Weights of a small audio frame classifier.
Model: 1.3M parameters, mfcc input, arch ecapa_tdnn, norm batchnorm, activation silu, depths [10], widths [192].
Rows from block 5 of a small audio frame classifier, named by matrix and row number. Each number is 128 + 32 x the weight over its row's rms, rounded and kept within 0 to 255. All counts start at 0.
After each channel's rows are labels from the 100 clips, of 14976, where the channel reaches its highest value: "responds to" is what is common among them. Only what is clearly more common there than usual is listed. The data: drum patterns on synthesised drum kits.
# c30: last pointwise conv (model.blocks.5.c3.0.weight, 192x192x1), inputs 0-191

c30.112 [116  78  86  61  76 171 140 166 128 103  88  71 179 130  84 105 110 131 110  71 168 207  96  55 152 132 151 139 110 154 108 124  88  55 135 157 114 103  66  78 105  79 131 102 153 118 123  45 113 122 181 155 116 192  98 113 132 141  99 107 116 120 132 140 129 128 125 132  76 115  66  89  82 141 101 185  70 125 136  84 172 151 164 175  96 138 160 123 181 128 141 113  86 153 146 135 108 163 121 135 139 100  62 150 155  56 109  67 117 174 104 168 122 154 148 107 115  95 141 107  93 160 116  79  78 113 109 136 124  93 143 134 148 178 126 144 124 115 115 183  90  73  96 136  89 133  96  98 121  87  86 104 136 145 116 128 147  73 102 160 147 128 144 117 145 161 135 159 100  73 114 112 167 112 121 115 176 136 183 137 138 145 141 118 105 123 120 133 164 157 157 112]
responds to: tempo: 90 to 100 bpm

c30.159 [141 135  72  94 122 152 106  69 151  77 178 165 131 159 181 140 116 157 166 186 182 132 100 125  73  92 177 100 142 108 116 147  90  96 153 132 127 158 110 157 140 149 110  80  78 199  84  85 134  87 119 140 139 142 150 141 148 147 167 122 150  86  75 110  74 117 133 129 151  40 133  45 133 106 157 109 128 146 173 141  73 189 100 163 104  89 156 136  83 152 111 128 131 148  88  91 115  59 137 144 133 163 216  93 122  57 107 127 136 105 117  82 119 127 141 131 139  86 104 130 114 136 132 166 109 104  98 131 153 184 111 178 134 132  45 133 143 107 159 131 143 120 123 152  86 170 159 100 129 173 123 120 110  95 160  92 152 142 140 119  65 162 137 135 125 171 140  91 129 107 121  99 120 138 105  89 156 161 180 100 102 140  87 156 127  67 136 112 120  99 102 182]
responds to: reverberation; text has "room"; text has "reverberant"; ride cymbal

c30.73 [144 134 156  63 135 156 151 139 147 121 170 126 132 127 123 125 120 126 130 100 154 159  65 145 129 106 137 182 133 184 135 143 149 151 132 146 128 102 157 132 107 117  60 141 125 182  97  96 174  93 140  96 170 130 139 172 172 163 106 131 102  87 112 163 130 109 104  85 159 127 110 114 121 125 129 127  77  73 149  98  88 171 131  72 128 120 155 145  47 174 116 188 159 139  92  90 134 140 152 193 145 153 182 102 154  11 150  72  72 152 176 173 175 124 164 136 135 138 114 117 146 161 153 199  70 114  96 106 173 160 174 132 126 145 131 142 101 133  77  72 128 147 134 121  94  82 113 120 129 146 115 125 100 146 150  95 127  97  95 109 113  80  87 115 177 178 135 100 143 109 156 104 131  71  98  45 116 124 156 113  95 130 101 126 102  84 108  80 189 146  93 137]
responds to: tempo: 110 to 120 bpm

c30.162 [178 124 113 139 121 112 129 157  97 109 142 165 121 126 139 102  74 101 126  84 154 135 114 149 137 131 174 127  91 179 107 105 148 115 129 115  54  77 113  98 106 227 182 171  87 179  81 140  91 145 106 125 174  45 105 113 143 148  99 132 108 165  67 122 124 162  94 136 173 124 131 121 156 127 141 161 151 117  98 110 162 126 113 141  82 103 141 177 123 169 125 120 201  90 130 173  70 140 144  73 174 135 190 126 158 134 100 133 133 126 131 117 150 152 118  94 179 147 145  83  98 157 145 124 165 137 185 152 106 117 153 135 117 127  73 202 203 121 139 160 168 161 139 129 160 116 125 159 138 145 119 168 141 150 111 177 141  93 124 120 204 101  91 117 125 101  78 109  90 158 140 193 108  75 114 149  96 129 164  87 116  88 158 155  91 139 171  90 124 183 182 128]
responds to: tempo: 160 to 170 bpm; tempo: 110 to 120 bpm; breakbeat

c30.30 [111 138 101 152 128 150 132 100 105  50 113 111 115 116 175 111  75 100 140 131 133 120 134 117  74 110 143 120 123 122 123 173  86 151 153 154 144 135 106 142 127  93 141 157 130 141 122  80  79 109 129 117 151 109  93  91 138 127  52 104 103 161 100 123 113  85  92  99 217  87  67  78 117 115 120  79  90 160 160  72  91 172  91 197  65 126 122  96  74 196 150 113 159 129  99 123 109  91 139 145 162 204 156 110 139 100 122 135  72 116 121  92  97  86 125 150 122 113 162  96 154 174 162 148 124 111 100 147 157  90  96  93  73 126  72 110 110 137 155  64 171 124  98  94 114  68 145 138 180 157 124 131 132 144 102 109 170 178 124 116 105 107  47 171 164 185 143 120 114  62 140 158  91 152 128  96 108 138 164  79 120 133 117 123 143  49 157 110 116 128 125 125]
responds to: tempo: 110 to 120 bpm; reverberation; text has "room"; text has "reverberant"

c30.1 [103 102 149 116  83 123 144 138 159 143 106  98 137 214 133 119 156  89 134 159 110 126 111  86 127 118 109 144 114 165 138  77 136 154  73  91 139 114 146 170 129 177 140  99 104 108  84 114 151  93 161 111 159 137 150 130 121 141 132 120 177 148 127 157 137  77 124 129 134 121 117 166 200 117 104 127 174 125 181 123 206 105 162 176 238 151 163 157 133 106 125 167 220 116 163 141 156 121 171 148  95 106  93 135 147 134  69 166 104 120 139  76 101 114 120  82 137 141 104 168 107 127 129 141 142 250 139 137 115 123  98 136 113  86 174  94 134 114 124 140 151 141 214 137 147 118  99 155 119  85  66 120 135 111  88 104 129 125 130 138  79 120 142  40  97 132 123 145  82 123 154 194 133 167 150 161  58 105  87 131 126  76 122 138 125  93 122 122 135 158 160 104]
responds to: shaker; half-time

c30.86 [124 106  99 117 127 148  69 116  81 104 101 167 110  92 127 124 108 107 119 100 100 138 126 100 151 104  81 129 145 168 128 125  92 126 131  88 108  68 153 170 142 142 138  75 136 172 118 106 141 142 104 129  80 140 159  58  85  82 111 127 121 119 183 132  85 171 130 116  12 135 124 114 121 145 134 118 125 144 121 143 175  82 152 118 140 144 132 171 213  63  95 132 114  90 209 127 175 194 123 130 127  95  73 191 129 192 136  97 128 138 113 149 134  80  96 198 121 165  79 144 121 122 126 101 157 198 188 103  92 122 103 130 149  91 128 180 115 144 133 152 105 148 109 126  90 181 171 101 103 146 144 113 189 133  99  84 141  99 102 171 145 168 137  87 149 116 123 196 143 135 100 107 104 114 136 108 151 106  71 166 144 126 127 163 101 172 104 171 125 125  83 159]
responds to: reverberation; text has "room"; text has "reverberant"; tempo: 70 to 80 bpm

c30.17 [125 133 127  82 133 127 141 109 121 111 174 160 133  88 181 113 119 131 159 124 104 128  94 155 116 162 141 132 141 199 106 127 100 156 174 126 105 111 136 120 128 118 115 111 116 171 119 127 164 149 154 160  90 102 136 115  51  77 149 160 113 168 137 122 133 134  83 101 142 137 103 124  74 197 108 101 116 140 101 122 159 116 139  95 107  21 158 139  94 138 143 151 167  70 249 138 157 154  97  97  86  75 123 147  72 138 154 134 136  89  95 138 113 140 132 161 170 163 140 123  98  91 144  53 119  92 116 140 150  46  83 137  83 128 137 157 170 182 101 124 151 154 134  72 121 148 115 128 116  98 164  81 139 201 102 110  57 126  84  79 140 136  82 131 163 147 187 129 113 169 133 143 138 111 109 106 159 100  67 106 155  94 197 153 121 129 104 116 106 102 151 104]
responds to: tempo: 150 to 160 bpm; tempo: 70 to 80 bpm

c30.135 [ 90 128 118 167 165 114 111 144 127  98 102 171 121 117 166 135 135 155  90 130 105 130 159 123  87  69 106 120  88 115 155 106 137  92 107 101 148  85 133  95 136 144 141 122 136 139 105 102  94 152 128 112 140 117 140 214 126 167 149 132 123 156 136 108 102  62 109 149 120 127  98 119 103 113 106 109 125  97  94  99  83 126  76 127 177 107 178 127  96 107 135 100 108  80  73 100 173  78 123 140 137 143 141 138 102 108 155 121 150 149 133  69 119 156 143 154 179 219  92 113  90 127  82 169 118  91  99 172 128 151 160 111 142 131 164 115 170 141  92  99 157 113  43 139  71 102 119 102  91 151 100  74  71 105  83 150 142 135 163  99 160 121 126  87 141 118 121 130  79 133 143 137 111 116  91  99 109 163 194  75 172 163  55  91  85  63 187  84 203 167  47 114]
responds to: tempo: 160 to 170 bpm; breakbeat; tempo: 110 to 120 bpm

c30.118 [135 123 142 119 105 141 163 130 165 116  95 133  90 102 105 129 119 111 125 140 121 100  99 111 147 144 103 101 131 141 158 106 154 129 108 124 169 143 117 150 154 138 163 140 112  50 145 168 153 122 123 138 147 195 106  95 105 108 139 100 149  65 140 147 164 192 123 143 182  94 125 106  95 141 126 137 169  44 108 194 111 105 164 129  96 182  66 155 217  98  98 103 127  97  67 154 142 159  84 107 134 115  86 130 170 190 137 126 141 152 147  52 127 103  62 113 137 120 169  67 121 102 125 131 128 127 181  89 113  77 125 182 186  88 157 134  83  92 141 148 129 147 125 122 189 131 121  91  82 138 177 124 150 125 185 153 124  78 148 171 156 122  99  70 130 163  76  86 142 104 137  80 143 143 147 220 152  80 156 143  83 165  99 150 129 143 110 151 120 168 134 141]
responds to: clap; ride cymbal; tempo: 80 to 90 bpm

c30.150 [115 163 158 136 161 164  62 126 135 144 144 104 117 157 149 110  99 164  89 167  70 162  84 123 169 148 120  85 118 149   0 148 123 119 118 110 172  59 198 157 133 111 128  58 104 138 155  86 148 107 131 121  76 134  78  94 125 119 168  56  89 119 124 130 159 170 132 187 154 138 136 152 108 132 132 147 128  70 114 110 130 163 114 102 117 123 168 140 159 117  96  83 130  80 166 112 166 129 109  97  84 130 155 128 151 166 109 124 124 109 101 129 106 116 136 109 139 134  86 102 140  97  92 118 138  97 113 141 124 194 106 142 170 104  70 197 173 143  93 140 138 157 118 168 156 112 135 190 128  79 177  95 128 138  86 126 103 109  84 211 149 179 157 105 173 140  80 174 147 101  84 174 101 142 128 143 140 106 101 121 143 142 155  83 156  97 163 164  83 114 138 161]
responds to: clap; tempo: 70 to 80 bpm

c30.75 [114 103 144  97 112 127 171 122  86 142 110  43  86 153 106 128 148 139 119 133 103 131 103 100 123 136 142 128 105 150 119 150  81 162 114 105 140 131 145 132 177  74 100  90 104 134 159 105  73 114 129 143  67 122 122 126 125 140 130 167 162 109 130 112 129 135 153 146  86 112 167 185 151 114  89 113  80 110 100 108  89 115 161  52 134  96 101 135 131  76 103  92  73 104 133 104 122  75 147 167 108 158  94  59  95 123 159 102 180 137 122 130 127 131 132 132 159  98  77 146 140  91 112 166  99 130 141 149 130 159 133 180  69 100 103 122 155 140 117 155  74 136  86 168 137 125  99 112 159 110  86  21  61 118 167  95 117 113 168 139 102  98  97 130 187 105 153 189 131 144 142  62 173 123  99  43  28 135 146 104 117 124 102 128 165 138  80 146 118  68 130 185]
responds to: tempo: 70 to 80 bpm

c30.126 [136 145 112 103 123 116 163  90 161 114 152 100  86 133 123 136 161 147 148 140 115  85  93 124 117  93 113 108 165 199 151 134  81 159 125 123  93 117 108 124 158 139  90  83 102  94 153 118 156 118 191 157 111 120 103 138  78 124  76 180 146 128 164  88 134 137 102 135 126 177 101 144 128  52 115  92 130 144 152 152 163 167  64  92 115 139 134  88 131 157 127 149 118 130 150  70 111 104 164 181 171 113 124 104  95 114 138 131  80 100 112 150 123 105  81 101 147  55  54 126 130  95 132 119 146 136 135  83  89  95 176 154  96  91 168  52 140 103  96 127  56 168 105 107 104 135 135 115 161 150  86 130 125 154 130  73 106  86 179 136 193 134  78 107 161 118 125  92 101 145 121 113 169  87 111 137  85  84  93 117  72  92 151 128  46 122  75 172 208 187 157 132]
responds to: tempo: 90 to 100 bpm; shuffle

c30.50 [167 127 134 126 111 126 137 106 120 128 145 191 114 142 171  84 118 119 146 122  64 131 165 144 120 122 102 159 105 112  75 140 124 158  71 184  40 117  88 148 119 167  55 109 165 140  79  96  90 103 133  87 112 189 131 149 145 143 110 133 121  92  94 107 162 127 127 114 129 132 125 160 138 141 177 119  92  92  90 121  60 126 173 132 122  94 119 110 112 130 137 137 122 141 134 137 102 157 156 127 113  74 153 126 154  72 117 167 194 124 147 139 140  94 186 123  73 167  66 152 158 101 150 152 116 142  86  65 132 114  87 121 187 145 121 126  71 117  64 130 142 165 135 132 103 117 116 168 115 154 120  51 100 134 141  76 174 123 100 174 115 103 159 175 127  64 141 120  75 181 127 123  93 128 150 117 111 153  90 122  94 119 137 139  51 134  51  79 165  75 151  62]
responds to: reverberation; text has "reverberant"; text has "room"; tempo: 80 to 90 bpm

c30.92 [135 135 102 148 128 141 142 134 119 124 132 141 121 105 143 108 122  86 129 154 140 155  89  98 168 114 113 137  90  87 142 109 170 106  99 171 159 158 133 115 108 142 132  86 148  63 155 152 130  95 103 143 107 117 146 121  98  94 138 145 130  92 161 121 145 188 151  68 109 109 125 156 158 115  92  94  81  88 124 157  99 118 129 134 164  90  64 196 123 157  81  27 108 156 117 139 121 120 143  77 150 142  94 130 130 165 140  91 170 136  61 157  84 151 109 127 177 109  92  31 121 170 115  76 140 120 159 145 123 151 116 168 216 146 138 140 136 157 113 197  57 180  92 169 145 133 112 123 108 125 170 179 182 128 141 157  59 166 117  79 115 159 136 149  77 106  83 109 168 142 154 113 121 152 134 163 127  70  98 114 142 119 124  68 192 171 116 116  66 112  94 109]
responds to: clap; tempo: 110 to 120 bpm; tempo: 100 to 110 bpm

c30.3 [123 139 145 145  96 117  99 141 118 103 134 174 182 140 202 126 100  72 146 166 155 137 153 118 158 156 150 122 103  95 109 167 182 152 133 114 135 138 125 151 102 109 126 122 113 131 124  94 170 129 144 130 154 140 112 147 165 117  86 110 121 123  97 154 116 154 137 112  84 139 178  99 122 148 120 115 162  81 172  97  78 143 174  93 120 104 159  79 177 109 105 107 115  97 108  80 122 130  23 114  68 123 142 165  82 104 115  92 161 118 102 182 102 157 149 160 124 148  80 102  94 182 146 199 166 127 125  77  85 163 138  81 166 184 183 144  90 102 130 103  59 142 133 154  99 101 124  91  34 130 120 119 140 109 179 125 103 143  89 170  52 115 162 145 126  83 155 103 124  59 135  36 149 116 163  81 149 162 130 142  89 140  99 154 142 144 113 116 142 115 100  92]
responds to: reverberation; text has "room"; text has "reverberant"; tempo: 90 to 100 bpm

c30.181 [119 146 149 115 160 119 103 136  86 104 101 123 104 138 120 121 108 111 160 108 144 123 128 178 138 117 142 116 127  79 109 120 155  89  22  68 145 115 161 106  47  74 162 152 118 110 125  93 102 128 154  89 147 115  63  96 112 117 166 197  72 169  72 133 153 105 109 104 116  87 130 176 154 141  99 106  86 148 155 129  92 136 115 160  67  94 154  94  27 176 140 151 123 147  84 175 110  64 185 124 161 151  96 123 128 107 116  83 111 143 123 136 113 122 109 134 117  98 114 102  90 140 181  67 125 155  96 104 127 188 109 125  66 122 112 113 130 127 127 179 187 120 176 151 130 113 187 116 140 179 158 112 148 140 137 167 125 179 123  60 133  63 105 128 127 162 192 113 112  90 191 166 182 116 169 127 134 149 141 131 142 139 123 151 150 131 156 136  93 154 144 122]
responds to: reverberation; one drop; tempo: 100 to 110 bpm

c30.136 [148 164 152 153 136 148 161 137 110  97 187 122 123 180 142 123 143 124 172  82 129 172 141 148  78 114  79 107 134  61  68 124 120 133 109 165 117 129 113 152  95 137 133 112 102 161 108 113  86 103 119 128  94 171 110 136 145 126 174 159 106 128 139 149 127 102 114 130 106 125 189  77 177 166 154 136 144 165 111  98 179  81 159  65 188 109 138 182 197 108 123 105 164 105 141 119 151 138 124 151 195 145 115  96 135 139  89 145 162  88 165 164 143 131  80  94 160  97 127  74 142 117 120 154 180 117 112 102  91 127 168 200 120 157 150  90 148 154 120 100 111  86 158 138 131 132 124 148 181 154  93 130 130 145 230  78 121 129 104 188 185 156 108 104 153 132 105 196 139  94  89  78 181 151 154 151 179 137 128 170 111  54 151 107 169 112  81 148 164 182 113 141]
responds to: shaker; tempo: 140 to 150 bpm; tempo: 130 to 140 bpm

c30.185 [126 142 113 152 179 178 142 165 119  89 131 122 157 139 151  38 130 145 153 185 140 221  72 126 140 127 162  95 107 125  44 105 126  89 158  93 201 132 173 100 173 127 148 137 152 133 147  52 116 123 144 118  92 115 102 157 149 159 142 138 118  97 159 138 113 128 117 119  58 102 125 168 141  77 133 126 105 114  88  98 110 128 171 123 110 129 126 105  92 123 128 104 114  69 141  99 128 153 115 108 181 115 133 132 136 108 118  87 180 131 140 171 168 211  78 121 139 121  78 172 147 135 173 106  61  95 140 151 109 131 120 167 133 166 154  92 170  90 115 122 147 195 136  51 150 133 101 111 125 104 138 198 137  93 137  94  96  83 132 146 116 150 154  78 146  91 109 168 151 108  57  92  79 153 171 121 112 141 131 110 110 105 137 121  84 113 169 141  76  95 138 169]
responds to: clap; march

c30.85 [ 98 179 153 158 147 132  92 142  89  95 167 144 160 108 124 116 127 159 120 121 147 108 174 137 102  96 101 141 123  75 124 166  97 189 114 116  98 133 122  61 123  74 131 115 151 134 148  89 158 112  89 107  88 136 138 145 123 106 100  98 132 132 176 117 151 172 147 129 112 145 113  61  85 145 113 109 172 104 170 104  97 121 143 131  92 103 121 113 137 136  85 191 127 122 150  80 130 159  74  98 138  52 169 151 146 113 162 131 166  87 148 143  96  95 165 172  79  97 161  91 121 144 142 131 118 117 117 102 126 116 155 153 198 129 136 148 167 190 120 130 181 140 144 136  92 148 164 181 129 184 121 134 126 119 171 123  91 194  95 170  87 153 155 120  96 119  83 147  98 126 227 150  89 200 173  71 109 117 134 217 126 105  93 150 146  91  43 111 123 125 107  74]
responds to: tempo: 80 to 90 bpm; shuffle

c30.39 [ 86 127 183  88 207 142  83 146  96 150 103 129  85 140  69 129  90 120  96 157 123 117 154  70 137 133 148 140 102  88 109 128  95 137 108 150 111 115 127 111 112 108 134  82  98 108 132 138 147  96 145  95 204 150 131 164 128  99  88  95 109  97  91  93  92 149 108 151  64  57 183 167 136 133 133 138 177 123 152  87 120  84  88 147 168 127 138 129 122 147 149 141 109 151 123 138 131 117 118 131 142 110 123  97 111  78 126 198  97 174 157 132 118 161  69  96 133 186 159  56  88 157 128 156 153  84 138 111 117 128 145 122  87  74 115 102 126  84 136 154 148  99 140 162 134 128  87 128 127 124 148  88 117 151  84 116 102 192  98 127 110 131 126 169  95  60 163  62 182 100 116 121 129 163 157 134  48  93  77 127 158 100  41  90  81  87 175 177 158 165 142 136]
responds to: tempo: 150 to 160 bpm; bossa nova

c30.22 [ 75 116 145 131 159 122  80 106 112 111 121 138  79 113 190 163 137 135 125 142  47  69 165 122 152 119 121  92 128  87 110 124 118 110  39 145 138 113 179  69 157  86  68 187 108 167 121 125 139 143 132 163 140  95  85 131 119  97 149 113 149 123 196 145 171  81 147 109 101  91 146 137 118 149 119 118 102 180 112 152 105  96  77 131 151 105 130 105  86  78 112 155 142 156 126 152 208  90 154 161 122 109 138 107 130 151 125 185 100 165 155 161 120  64 152 198 120 188 191 177 119  97 194 126 176  94 123 109 101 153 152 143  66 105 119 137  90 128 128 112 153 146 132 187 127 121 106 111  79  72 135 104  81 102  70 129 173 138 113 124 131 162 148 140  77 134 162  83 140 102 170 125  75 112 122 167 155 155 102 124 107  65 124 121 150 134 121 168  94 120 114  87]
responds to: reverberation; text has "room"; text has "reverberant"; tempo: 120 to 130 bpm

c30.191 [114 117 107 149 129 125 133 149 151 130 142  95 148  89 191 148  96 147 135 134 134 105 141 169  71 131 155  90  64  94 121  78 128 145 109 168 138  74 111  78  65  86  88 120  80  92 123 117 147 101 183 130 112 154  90 142 126 124 120 141 145 147 116 116 102 120 156 113 161  57 141 172 158 160  63  87 142 120 153 134  97  85 131 170  95 129 106  82  79 155 193  77 141 147 101 158 107 122 169 125 172 135 110  79 163  47 151 136  53 137 203 163 126 138 119 159 174 148 133 133 172 110  99 129  77 161  90 162  88 140  91 136  93 121 112 149 146 110 135 124 153 126 155 128  79  79 135 108 143 159 112 141  88 148 136 156 121 119 192  99  94 112 132 166 136 112 172 204  74 193 133 133 134 148 151 130  89  82 200 101 130 134  85 169 180  84 120  78 137 150 153 123]
responds to: tempo: 110 to 120 bpm

c30.178 [ 49   1  80   9 128 162 142 110  83 127  97 157 115 125 137 136 115 116  73 132  84 167 160  89 147  93  98  81 156  69 122 111 128 126 149 102  55 148 120 126 156 155 122  88 140  97 127 168 142  68 132  86  97 135 135 104 122 105 121 161 101 124 104 154 163 165 141 131  90 156  75  60 106 182 124  94 178 134 128 121 101 164 149  97 120 142  82  99 125 122  80  96 118 139  61 119 119 130 150 112 141 115  97 181 144 163 131 127 119 104 153 156  77 132  88  93 102 133 152  65 132 195 121  69 176 135 113 111 110 126 115 144 113 136 169 101 123 116 151 142 144  96 158 174 117 124 137 154 139 121 130 104 109  96 147 167 114 106  98 148 139  97 118  87 160 127  96 129  94 119 156  76 148 115 129 146 133 118  88 142 143 115 156 154  60 217 135 153 108 160 111 153]
responds to: tempo: 70 to 80 bpm; waltz

c30.180 [ 68  85  62  66 124 156  64  55 124  89 144 168 138 134 163  74 108 146 132  78 137 148 137  86 159  88 120 126  77 162 129 155  78 103 126 149 125 148 137  90  91 160 144  49 136 134 115 117 161 151 170 117 156 130 129 109 178 183 119 174 113 134 188  70 120 143 123 142 115 181  59 156 106 116 121  90 158 119 117 140 108 172 108 173 149 107  85  95 176 178 143 133 141 120  87 123 105 134 169 166 159 197  81 138 149 121 186  92 143 160 156 185  95 156  93 111 141 150 106  74 144 157 146 109  74 141 124 134 144 123 118 155 174 162 142  83 112  90 152 121 149  91 132 130 106 143 172 156 168 149 117 137 177 160 125 144 126 133 103 110  90 121 110  80 121 163  77  92  83 145  63 101 119 156 109 140 167 126 148 108 152 162 149 115  89 182  78 145 123 166  77  96]
responds to: tempo: 110 to 120 bpm

c30.67 [102 150 139 147 132 100 111 151 111 101 130 143  77 116 146 138 126  69 138 139 129 135 205 144  78 101 138 133 116 127 119 184 123  97 148 173 123 157 140 106  84 110 124  65 104 168  88 122  90  94  97 147 153 157 147 129 139 152 120 113 125 119 136 186 110 187 136 133 112 130 166 125 136 135 106  82 155 190 117 131 115 104 138 136 133 146 150 188 198  61  75 171 126 128 121  96 100 160  83 120 137 101 153 130  73 147 161 120 154 183 162 117 110 127 181  96 120 166 102 203 137 118 156 160 134 111 129 100 138 123 151 117 176 165 193 145 185 179 151 130  91 176 110 139 171 141 144 180  92 112 156 170  99 183 142  97 185 143 122 100  77 134 160 135 128 126  90 133 144  26 130  50 128 159  96 176 110 174  73 117  81 171 108 143 136 142 125 136 181  54  93 115]
responds to: reverberation; text has "room"; text has "reverberant"; tempo: 90 to 100 bpm

c30.160 [152 132 110 144 106 155 143 119 183 102 132 124 146 119 133 165 143 130 137 149 123 128 192 120  86 151 106 101 130 164 117 152 111 135  94 155 115  98 110  81  99 125 179 124 146 132 105 156 105  87  93 122 163 137 112 117 138 127 104 143 135 115  77  87 151 140 138  59  80 128  92 111  28 158 133 101 134 116 142 154 120  90 110 101 160  95 146 174 116  76  79 123 149 157 136 149  72 114  61  81 124 172 144 181 162 120  92 126 102  70 155 105  84 140  92 147 129 151 134 119  45  72  74 118  81 145  77 190 116  96 187 159  68  91 101 202 160 146 175  88 122 125  64  65 149 143 155 111  80 148  85 109 130 105 169 100 147 126 169 161  65 126  90 149 101 168 139 130 116  89  69 127 122 143 135 134 112 146 170 161 124 144 146  98  90 108 203 116 166 140 142 132]
responds to: tempo: 80 to 90 bpm

c30.109 [106 133 108 124 117  95 144 116 151  97 113 186 116 166 125 140 161 123 119 130 154 165 125 141 109 151 163 160 177 138 112 137 112 130 158 140 138 146 126  97 140  96 155 125 162 169  72 119 114 139 110 119 145 111 169 136 160 175 163  98  96 137 111 180 123  98 191 176 115 123 161  59 155  97 110  87 141 183 188 103 160 128 140 159 164 191 176 125 155  39 115 159 218  85  89 130 172 163 113 127 105 116 103 141  98 142 170 181 108 159 138 132 133 153 211 136 141 154 122 198 123 121 137 139 151 127  72 162 184 176 118 159 118 153 153 122 140  63  90 115  98 157 179 147 154 136 122  93  91 178 179 121  73 141 152 130 114  88 135 112 161 115 138 152 151 157 107 100  65  71 130 126 132 143 103 127 130 177  90  37  93 130 124  86 148 104  67  98 154 162 141 114]
responds to: shaker; half-time

c30.62 [126 112 156 127 152 119 123 107 103 111 146 119 157 159 146 167 144 133 140  99 147 106 147  93  96 144 165 130 156 115 145 111 106 108 133 122  92 132  81 142 152 142 121  63 142 150  94 126 170  96 117 111 167  52 112 167 152 169  94 141 108 133  96 116  89  71  98 125 159 111 119 155 167 125  96  66  91 150  87  41 137  96  68 149 127 121 121 104 109  89 148  71  26 108 121  59 116 124  84 132 162 135 155  66 174  91 122 110 135 154  94 141 147 152  89 163 124 153 168  94  79 120 116 192 154 102  57 140 117 158 122 106 144 131 109 139 150 172  96 128 183 136 137 124  95 144 112 134 101  98  81 138  86  91 151 119 118 101 135 110 171  90  87 105 152 129  89 114 122 152 145 190 170  97 128 130 115 177 209  97 163 108  46 129 119 117 198  59 115 184 116 117]
responds to: tempo: 110 to 120 bpm; ride cymbal; four on the floor

c30.19 [125 127 154  77 212  82 143 121 133 169  96 178 134 151 100 118 130 118 112 127 159 132 156  73 143 114  49 164 130 131 126 120  67 150 113 153  38  76 123 151 101 116 112 118 145 116 134 128 132 176 168 164 199  85 116 108 136 110 133 125 126 170 118 200 149 109 116  91 122 137  68 152 186 141  90 113 104 100 128 128 169 129  83 184 179 127 120 193 112 137 200 120 116 135 151 133 152  86 135 145 200 106 105  93 149 160  59 115  78 190  89 158 162 133 111 113 100 129 109 131 136 134 137 118 142 208 112  93 101 153 156 150  89 111 123 127  84 147  31  64 140 153 158 157 128  96  99 112 144 132 137 119 120 158 107 126  84 128 108 139 131 135 127  70 125 130 141 128  86 167 112 105 139 131  86  71  97 122  84 142  91 191 129 143 107 165 152  81 132 146 109 139]
responds to: shaker; half-time; tempo: 150 to 160 bpm

c30.6 [101 145  63 127  84 133  72  69 124 130 132  86 100 110 168 149 128 123 112  92  94  90 157 143 114 109 132 194  66 110 149 134  94 127 143 153  80 122 134  80  84 160 115 161 104 127 109 121 148  68 112 112 175 137 136 144 170 190  92 138 137  87 131 167 100 148 132 119 132 109 114 123 160 124 145 124 172 148 114 127  67 159 174 120 106 127 135 137 137  96 134 146 125 137  97 105 119 145  63 176 109  97 170 129 134 120  98 186 109 164 147 105 162 178 130  87 106 166 155 114  75 175 170 121 134 152 113 137 134 172 148 174 127 150  82 138 161 153 119 108 133 152  82 130  83 103 173 134 216 113  42 105 196 205 189  53 161 124 109 160  83  83 171 160 130 135 123  77 121 146  90 124 191 183 161 120 151 101 146 124 144 134 129 141 127 169 150  98 124  72 167 129]
responds to: tempo: 70 to 80 bpm

c30.93 [ 68 131  96 153 118 153 173 129 106 138 116 133 164 113 186 150  97 105 133 150  99 116 175 147  62 107 109 162 154 109 124 151 135 103 109 110 126 112 128 124  94 122 103 132 155 164  99 113 177 128 100 151 112 135 117 140  53 121  71 135 151 177 108  68 122  76 122  87 156 131  38 145 113 164  79  66 151 141 111  83 140 112 117 139  94  50 132 134 119 169 129 134  80 111 136 104  64 131 119  98 130 118 146 164 150 171 113  92 100  98 100 160 114 136  76 133 203 104  16 149  97  79 129 125  93 182  73 113 135  90 131  78 103 164 145 128 138 107  96 125 129 173 114  80  87  90  77 184 127  69  58 121 124  97 133 150 117 151 136 134  98 106 149 107 123 121 155 176  65 151 122 151 112 133 121 125  78  83 169 112  94 114 195 124 121 123 129 108 136 158 169 127]
responds to: tempo: 150 to 160 bpm

c30.36 [137  70 123  72 150 108  88 125  97  93 155 151  81  93 186 132 122 154 133 134 161 153 154 115 141  51  99 138  73 152 131 119 109 127 119 153 115  99 160 123 137 162 130 114 111 146 101  81 151 173 149 183  92  84 124  96 143 139 110 156  91 134 175 143 144 170 108  44 171 159 142 142 139 141 130 110 135 115  80 107 105 164 102 195 113 144 175 178 139 181 130  88 111 118 173 104 125  86 143 155 134 157 182 140 127 163 157 106 113 107 111 164 143 133 127 125 156  90  87  98 183 123  80 222  80 140 129 183 121 154 119 111 165 205 170 168 154 118 133  83 137 155 129 109  68 165  86 108 158 190  90 136 121 139 150 157 157 137 127 122 151  68 177 108 152 140  88 146  81 195 165 106 132 103 160 161  88  96 175 150  92 143 131 169 123 187 124  92 130 127 165 108]
responds to: tempo: 110 to 120 bpm